python train.py --cutout=0.25 --num_classes=5 --channel_attention="se" --muon_scale="original" --orthogonalizer="newton_schulz_5" --adamw_lr_other_params=0.00087 --ema_decay=0.99 --weight_decay=0.02
Rows from block 2 of a small image classifier, named by matrix and row number. Rows with one number belong to one channel. Each number is 128 + 24 x the weight over its row's rms, rounded and kept within 0 to 255. All counts start at 0. Numbers have three digits each.
After each channel's rows are labels from the 100 images, of 14848, where the channel reaches its highest value: "strongest on" is what is common among them. Only what is clearly more common there than usual is listed. The data: simulated fluorescence microscopy of cells.
# convs0: expand 5x5 conv (model.blocks.2.convs.0.weight, 128x32x5x5, standardized in use, each kernel summed), inputs 0-31
# convs1: project pointwise conv (model.blocks.2.convs.1.weight, 32x128x1x1, standardized in use, transposed), outputs 0-31

convs0.5:111163125116123115144190177125158143093112135127080125104138106152124163123117125104093120129138
convs1.5:108108105112147111152154133131099114136134116131151114081139108111092128104068080103155141126152
strongest on: few cells; cells: one or two; magenta stain

convs0.105:125145128121128088144185144145126133150137115089130118113165138131120108139192118085130103098113
convs1.105:142052140084094113127133155166157157159134111126129104144126134140112116105123130093127132144146
strongest on: cyan stain; few cells; cells: one or two; ring around the nucleus

convs0.50:123115108123147102112141097096144083133172115123097163131137171115185110131131139145108141150105
convs1.50:177167117140132154136111160108129142116132119116113138105140135147131154155137094160101178181135
strongest on: few cells; cells: one or two; cyan stain

convs0.122:113151101127119126120119180115157094130205146127119107129100137104121113099147128142135163117105
convs1.122:108104126090169146148137161163187134123145080112144136135107119130155123138122130080119139135106
strongest on: few cells; cells: one or two; red stain; long thin cells

convs0.60:135082135114129114143129119116118128146138179147170092113122132126106144097103134160089102163169
convs1.60:125077103131085155096138119120123098106103106180134113145123135086136120118095149146125166138133
strongest on: cyan stain

convs0.119:149102170105119155151124161118142120117152089070136100137143116073143142120152132132141130147100
convs1.119:105130133089109096157139103124159132137092110121136133091126135134182161102133165165124107130162
strongest on: cyan stain; few cells; cells: one or two; long thin cells

convs0.125:152129175137131154149172156140132168103124067111134098096114117110137122094112139115115125113151
convs1.125:155131140129103170113145112174123104127100149158159100075131150166127151154119147124141110139099
strongest on: cyan stain; few cells; cells: one or two

convs0.68:083082136152110127171148111130148115098152109123146097133121149168129107140177137105122154111110
convs1.68:122072115177104120151145156114156131169135129130130109190104119135100111123128110119101118153136
strongest on: few cells; cells: one or two; yellow stain; long thin cells

convs0.56:118143131114149123158119086168078165140097149136127110105119107127148114168148134137127078124160
convs1.56:140122123136150143130161096150082106143106068155138101136132127104136127129175098135111088153124
strongest on: cyan stain; few cells; cells: one or two; ring around the nucleus

convs0.41:144103123082137113114159123109133106105154098120111125124135186100179137114156112131136153165109
convs1.41:144098150100107118103122183085123135120102109128151119112141119115126121163137150088065130138131
strongest on: cyan stain; few cells; cells: one or two; ring around the nucleus

convs0.1:145125142137118114138161147123092121161121135102130166121123168115166075111139096149099100100158
convs1.1:098128109160110118135112073182111138160124119142131088127133158105133145143151092112093099137128
strongest on: cyan stain; few cells; cells: one or two

convs0.70:136087117138136180123096081148124115116133163130139114160119138074134134109123142111176135153117
convs1.70:135158101150138143139167082161162162117109140142113092126169139165143162124129135119136115093146
strongest on: few cells; cells: one or two; green stain; ring around the nucleus

convs0.93:111156121143141121156133099139125136102135106142165084108116146118075121128161137152073133158157
convs1.93:118176067118104132095175093150112123164137118138140119155137134121117146155122139159119106153116
strongest on: cyan stain; few cells; cells: one or two; ring around the nucleus

convs0.110:130177108129112128130146125131150147108186112127108078093067141130139148120114131129164135120127
convs1.110:122107090171121145157068140086134142117157134124107122132125108102135125094120105168125129161103
strongest on: few cells; cells: one or two; red stain; long thin cells

convs0.63:150107093142135124090105066157100110140129157138123098109178146169145122148122134138139115141133
convs1.63:128173116143090113154128086123122118121077084143128110126116108135109099119090097167146124134149
strongest on: few cells; cells: one or two; yellow stain; long thin cells

convs0.121:112155164135091130140150102130121125156163103118110075156124132103106105157159126141099127171111
convs1.121:142161117165122112106119141176132142124120184123144116143111156137137139152116153197115142147124
strongest on: cyan stain; few cells; cells: one or two; ring around the nucleus

convs0.106:139092104105106122118163120144170094115168117117101160107129120115149145155128163133098170098116
convs1.106:114120098193109120137135148146101139121115184131135124155122136097177135135125152135089123108152
strongest on: few cells; cells: one or two; yellow stain

convs0.72:086148095128105117139132171112141127151145129126100106125140139121103200101085127145142124129155
convs1.72:104155124149109134145128132128171129096151119121146139173113122132103087123109155087125124155067
strongest on: few cells; cells: one or two; green stain

convs0.4:117153109127109117131158176121104115159087107141098129132151103183132111150137106164146095109137
convs1.4:107127144136154112152144142089142130149138110118100123076105134173124164145135153138172157087142
strongest on: few cells; cells: one or two; green stain; magenta stain

convs0.90:178111141095135131113091117152120098107138101101139122134122138135095116172163139133132134105188
convs1.90:153131140149103120126149107082109066146133134149143129154135093126130148134092186122136096129140
strongest on: cyan stain; few cells; cells: one or two

convs0.36:135140148136096142128133123124186112066167114134124143128133104128117159083096158127108157125126
convs1.36:165112105151142118148121150111141121155142189126134143126146150120129106153133144163098184154159
strongest on: few cells; cells: one or two; yellow stain; long thin cells

convs0.51:108110122127141161111096118095139107127165123123121142126135181093145149156131130150121168089079
convs1.51:129129109156118172150122141153148138103138104126115141159165143121112088123117125093132084171082
strongest on: few cells; cells: one or two; red stain

convs0.102:153105122158126124105137197130128144116113145102122106168100115102077141153134119121105128160151
convs1.102:127099136092144115192111141123141110136122185148126088143128144121156123144160163129163132142122
strongest on: few cells; cells: one or two; cyan stain; long thin cells

convs0.57:101115163137142126146118114128150111111113147131159075124170108124130147146133148177127068127101
convs1.57:110121105152089117134144110173061086181121122155131126156130116127139132154128119146104129136130
strongest on: cyan stain; few cells; cells: one or two; ring around the nucleus

convs0.75:117114149150102137118099156150170138111171137132129121150096082103083120118131144122104133179120
convs1.75:124134080112142095146087166122144129160120176132138102122130157118161123185146137115128141128153
strongest on: few cells; cells: one or two; yellow stain

convs0.10:142116129122128138115150094086112132143125098116142126131165200086149149146163127131126095102115
convs1.10:103125143151171155172121133096090109151086129120119132139109104114117118159132101172118092143147
strongest on: cyan stain; few cells; cells: one or two; ring around the nucleus

convs0.61:141087106086142113110175083130107106106133142133145121107144171147168170142126113127109139143125
convs1.61:149133140186096103148145166198129143138105120151134121140133148094137114130132123131093148112145
strongest on: cyan stain; few cells; cells: one or two; ring around the nucleus

convs0.59:130116169120094129170147136114087122138105094122151105094128138163130106147139131086141110168162
convs1.59:132114164115109127163154167075124130157110142169132122177145122110113137153134151126145162150104
strongest on: few cells; cells: one or two; cyan stain; ring around the nucleus

convs0.69:154138169141131113161097123136138127136127078102129139113145101110105076131160132138168097108161
convs1.69:145176152124126105125126095058117098154129124143156120183155118136122118137121130135148122161141
strongest on: cyan stain; few cells; cells: one or two; ring around the nucleus

convs0.14:099157149095124100127094144121146104145146112107139119153112150112164152181107123131154074138129
convs1.14:076163115117164117150119121160123152132121136129140097108114167124094134124105072160114105147142
strongest on: few cells; cells: one or two; red stain

convs0.83:116110102093178093135138108124123098121126163106141181137162141132151166134092116122144107132105
convs1.83:146109096144113146093121158172158131161127137138155121088120122129113138105143100162090132082152
strongest on: cyan stain; few cells; cells: one or two

convs0.79:122121116101086155134124166148098123151101134135115095164135126174123155126122122176140094090112
convs1.79:092104122118102128181076114079116127090139152129101124134111135103117083128145144133141115110116
strongest on: few cells; cells: one or two; green stain

convs0.120:169127134133120097096138130151128081121119096109100105123125182120166170144130103151134113160121
convs1.120:102159144130101130108076132107165145163123140130120113111129133114096156140141160094082123170144
strongest on: cyan stain; few cells; cells: one or two

convs0.18:162083180140159115123110175137105128084138117136156116102132110087155140103130120139118142118139
convs1.18:112086125097075140123114111102178088155122103162124145143111171111108126124124132146112140147129
strongest on: cyan stain; few cells; cells: one or two

convs0.77:100182094115115141121148185118122124138129109120087130156145107168110116117126135178132114108116
convs1.77:127121118110111132181120155141115132101139107105068136109102117133153086117129179171133134126121
strongest on: few cells; cells: one or two; magenta stain; long thin cells

convs0.86:101132126103129147159100109133140135159136154154114129137096104099077123180176138123116148101112
convs1.86:052160135117137131144125111133150145110111165120133119160094144108157096116139171137126106119107
strongest on: few cells; cells: one or two; yellow stain; long thin cells

convs0.80:182084151090175103100138131124140124102134114120100159126138118083164132137127111131139135155118
convs1.80:186121139137135123158165139106171128125119100146138141139120153123136139140106124055138107126161
strongest on: cyan stain; few cells; cells: one or two

convs0.104:115122132138133113150076151122155112112158120141093128152129147153101092138188141161108120110094
convs1.104:116127131124124121108137108090124093143155069109101111089165148126114173133093092139132141145116
strongest on: few cells; cells: one or two; yellow stain; long thin cells

convs0.24:129123155150075112149150129114094130142131133144141127108139121097140096096150127123106097188172
convs1.24:131137149153132157107143132107181146119104163149166084159108140129167118163103132141150112106130
strongest on: cyan stain; few cells; cells: one or two; ring around the nucleus

convs0.43:149165141138158094164150116151135138096105103119145112092089115154132133105142135161107102086148
convs1.43:104163146130137148084123134158084138165121112132130103147168136126094113155121145184118152115118
strongest on: cyan stain; few cells; cells: one or two

convs0.23:175132152127146103141108124141118158155100106117115072141117155102121138106134125157098097148172
convs1.23:133125127122076118192123093152125099148103160158116119086123114148161141134125160148128115145131
strongest on: few cells; cells: one or two; green stain

convs0.64:154112135151131112110100196108155144136109130119136114131104146113164080143089168116108121129137
convs1.64:156136119119069141127150147197137106153120115150137092158147150123118106140171136124129113137136
strongest on: cyan stain; long thin cells

convs0.25:164103127086157136126159087117119099116168139115153142122124166130142118165144122096095119155096
convs1.25:085094125095161138140117151103067149108106121126122105173130136117123098119111132130132094109158
strongest on: cyan stain; few cells; cells: one or two; long thin cells

convs0.82:134174135127161155079164123130124149110123144128151183104109146135080096117116131125121104118107
convs1.82:136103088135062127140095096117076138130134116131143102087127149121094111124126111160139117135140
strongest on: cyan stain; few cells; cells: one or two; ring around the nucleus

convs0.99:106194117093118110140083139143159119122198128154118119120139131108115128116119134127114158108123
convs1.99:168128162171162138154106157086098110124158119106141145160148150135158090142133136151129142149126
strongest on: few cells; cells: one or two; red stain; long thin cells

convs0.13:113105126118136125183177091155111153127125151112115090078098121156155158132129111141133133114130
convs1.13:155099089116162122128096154175142166165112122148164112134110121132101166135109102138096138135123
strongest on: cyan stain; few cells; cells: one or two

convs0.85:124152141131190107096116149141143117099149116135143089141104148120101155144147109070145109148118
convs1.85:134130111179141143115152149088120121146131176139133139160132106113149163153115102191133127113138
strongest on: cyan stain; few cells; cells: one or two; ring around the nucleus

convs0.8:105127133131114145162128103146112122126105165167135086168150139096145158102081137109137135137087
convs1.8:122175153165148128079152125108120136129114143140149145121116113116133158126131147047119120145137
strongest on: few cells; cells: one or two; yellow stain; green stain

convs0.11:126120148133136089143126088132137108136090104124125146092155118135173090141151115114182125111170
convs1.11:179158137133155116122147079067135109138126126137134116153128146122150146145090144092092118144137
strongest on: cyan stain; few cells; cells: one or two; ring around the nucleus

convs0.19:138130121118138133155156113127106142129128168128138104117152174125165087097073097123092117160137
convs1.19:157148065138117108113144158169141147136116108147140154126092179132132122165138121141098124153131
strongest on: cyan stain; few cells; cells: one or two

convs0.107:137102105081132116134155138124138123139162110102131169134138200091167118125105116132120105120127
convs1.107:089106117148149124150125087128126144133095136124125137151122132101163115129100113100113079093186
strongest on: cyan stain; few cells; cells: one or two; ring around the nucleus

convs0.9:181148125113147089176102115130147156162089111115106152141118138117110109114136114095141128156097
convs1.9:136200099124115129166145114109116110146110154116145093133147101112155160128102143101113126165136
strongest on: cyan stain; few cells; cells: one or two

convs0.112:090122131155157173146108124109152142076162150109124121103145127134104139119162137108136142132072
convs1.112:142076141134169131066156125143110145108129096118131110135143096153104177111151110128144122120134
strongest on: few cells; cells: one or two; green stain; yellow stain

convs0.76:106124080133132135133128165117113124184089118181119110141141133120101149107118113170164115124118
convs1.76:130192148164158135133171115156136135119115126131133149152126091132115091116138112152124109079105
strongest on: few cells; cells: one or two; green stain; long thin cells

convs0.21:126140132133114119151163068120149162115144136155145127101106158141125123150136130118127076071153
convs1.21:121138140132142123122113064137133115149114119154135095053156123132127145121175092115126125143137
strongest on: cyan stain; few cells; cells: one or two; long thin cells